Weights of a small CTC audio transcriber: arch transformer, activation gelu_tanh.
Rows from block 2 of a small CTC audio transcriber, named by matrix and row number. Rows with one number belong to one neuron. Each number is 500 + 40 x the weight over its row's rms, rounded and kept within 0 to 999. All counts start at 0. Numbers have three digits each.
After each neuron's rows are labels from the 100 clips, of 14976, where the neuron reaches its highest value: "lies over" is the class under the peak. Only what is clearly more common there than usual is listed. The data: phrases spoken by 400 fixed synthetic voices. In brackets: how many of the 100.
# fc1: MLP up (model.blocks.2.mlp.fc1.weight, 1536x256), inputs 0-63
# fc2: MLP down (model.blocks.2.mlp.fc2.weight, 256x1536, transposed), outputs 0-63

fc1.6:443489499547475549494484484519461552472490541522519513508522507532514462467476520528519449473541447546488561539496521463506493490462470516453470449494506466528443575474498499510556510602497458
fc2.6:558563485500435515493458503478406461520484451479473509435500473442562453518447486483501510520493563485520456430506558499558506441500467506446467514503496552485441387476541523574454497436548539
lies over: /t/ (59); /k/ (29)

fc1.407:451500577500465557447476492477479506459480533550504549515553478478419436428502510527483478529563482467542520552529431491450513463483527549476471501514519487511531517435459528563462531588481462
fc2.407:520576493458559538563429543486459491457574526494483472488491532475550482478504520524520540501457516458552409504521542544488508430484499555504479516464476519547466510516490454482508480588468571
lies over: /t/ (38)

fc1.685:476531507489480520451509471574468493569578535474521519492498471451476475466518520531466592441467457507529465537542456517479441474500496508513526434543573553539490462466481515491470497535564476
fc2.685:463522491578456525445472551526461506472563535414514489560478507457493494487528545551455522497492481535530474558442542515479554461565422504487480458489486539486521476508481528508471530521642502
lies over: /z/ (26); /s/ (25)

fc1.648:539526487586510477453506549491495529502491480498625527414547500490494487533503525526509520535476496490541539479513603557512520476439507470491516475402528489434478407469518592504488523510545493
fc2.648:528470555469483498463413605484484526531465556493556519495498469512542487485438519467513530562516539483539418451458540585542532492514506523467511517532518457411515427424494564500437487490487535
lies over: /t/ (34); /d/ (25)

fc1.318:501506525496483595481512599486446517439492529498493494471451463472528495499480436447435545497444515493509532541498493444500551508448555580414498492538500508554480486523510506475506514617554496
fc2.318:628468491519511417473520556503478534532506526426463539539533467508472482502450485498460445492527581478404490448413528460519514519537517470503486524466497507491440530527533511436465496523506592
lies over: /aɪ/ (33); /n/ (31)

fc1.486:462471523472474488570578461524507489468500483514551512520482528493509459539465455478461480499439417532479472530498552461582477627487528481489536549463570500494590478516542481594476514538561481
fc2.486:429486510570485575491546543498498491504513509461586584521477511447539426479565474482520445500466536484498506550534464419505531485480519516452462475456515470476457565448535513466510471542443528
lies over: /aɪ/ (25)

fc1.320:506511449458406587535485536541542466472550524474462498443469477498491516537535455537460520422454487500543494493508572493540567521521503526493481514500505566483556515533495502433543506570519467
fc2.320:523518521454545545482410567486475580501484455465528566455434503563597558472555459499499554512424412487467501515522416559469470527513541424548482508537452553481465588432518554516571515496490528
lies over: /z/ (44)

fc1.303:487510445611458484485531467531499538506544547536520563465527479449505443480507481540442543500518464498544468523552523486473509487577487475464478457526554493452482488507472542548544519534506512
fc2.303:488508532549549530537565469499529516479508576543484472398483508512452437513578474566495451530509536513507462476549486514493500511482507478465402481449523507545497499547544490458520536526556542
lies over: /z/ (58)

fc1.253:487458572472445457539533514537453477546573567487502495448505539505455469500566512465489523431500416487525527480506439574475476512500478553492490491463517433506527518508409490511524523510481532
fc2.253:508533498463524534485473471546465496492535529415482510476463446446579465491484499416516456466519494498455497493443481529513484484528435477517495476497494570488510519476452484491489491443517530
lies over: /z/ (30)

fc1.682:515502536512454584538508537500444581516490569500515539471560462508531481579527473492506474476558457533482544529525471512482505567530434594427496511525541530460505530500437529609463469536518439
fc2.682:479416513508632410552545532517450469496503545511543529530538534582483437435527577498510466515553458482499492530441490509556569470467543535629520516492515459519487454458443489470510454504508516
lies over: /ɹ/ (91)

fc1.379:480479519491485518471493504447499518502500502516477540461489479458490540524428466542511451522467458539503476532571483521511468520497557480457550568595564608454569433466515535494488537506541462
fc2.379:497525474548515423522508459504535571518485472504529506437506502523497481473515564453430438483446508504444516447481554461540504579507470460493544488488522511502498452446492446540550512507513509
lies over: /t/ (97)

fc1.385:503556511567446560490512511460486515514529510535618515508468495486461513533485510502516461528572493515497482518495463463599485488507471503479442449505514564494546509459472553508479509485520520
fc2.385:447509440484503451503497487483645467443456520523537500500396441514505535405471456497523454483500544493445451448389608569453531486538488503477559490491479475534534544492526529493488420557501474
lies over: /t/ (30)

fc1.426:442489507481404494491546473493514547482539536475550492513493426577562468455432469458441497480536427607514504525490547503555554513493468457487540474474543503525523529549542506545454547540482473
fc2.426:516516470507548488440518535461539453529477483486483526534492477498454486490509406481544420514416533475460524551498559483507574490518443499495492539505494467463477511565533493505476534505489459
lies over: /aɪ/ (32)

fc1.478:469523559499479544543505519539512471519561564552506459551503478477402493483471547549537561506554441507587527516505530506485495494457441547431483532458517479553505484495466502492496472548503577
fc2.478:469492563525477469530536519491509516467433563469489478538497463492480534572419542528497457496533533455530457518455559518509554495533513486491573556554511494521453567473611461513463474598478439
lies over: /aɪ/ (37); /ɔ/ (27)

fc1.463:470518478517544535534517495538518539544547569570582556522498455495524505507444466526453500536455509473567476565465505478530542496459479527478521481502554503525456499407519531489418531537535535
fc2.463:502492494496484541512483466499448435463480424508465554485513569422481572456503591514566476490576562519429505398517544536521445490544525559487544525494517448470473511519474487485563465495437438
lies over: /t/ (56)

fc1.184:454440498535487463545529478488500452585532406581533522522509574504466494508521526551506498506545457565508509582493490473555532549502605493464575486542559474520534476429530523545502501513512463
fc2.184:559536466487459530513454563539469444505453579492528474494500437522495406533499512511496522499459531489495418548473414481449479485555428543498467427480520557472514488487507484496404474572492503
lies over: /ɹ/ (53); /l/ (26)

fc1.162:499473443559453530494501541471515539498556548526565536509489514464474538512547491552466515541548464489489528543489559503541508506617463472443428504518491510421505530439513541527553433556497505
fc2.162:504501464468584465523466514523511470473493477555461480511468546549486570541535504515482467473514581520518505505481517553523539464508532528538527549528459489522506475499543492473478498519496511
lies over: /z/ (25)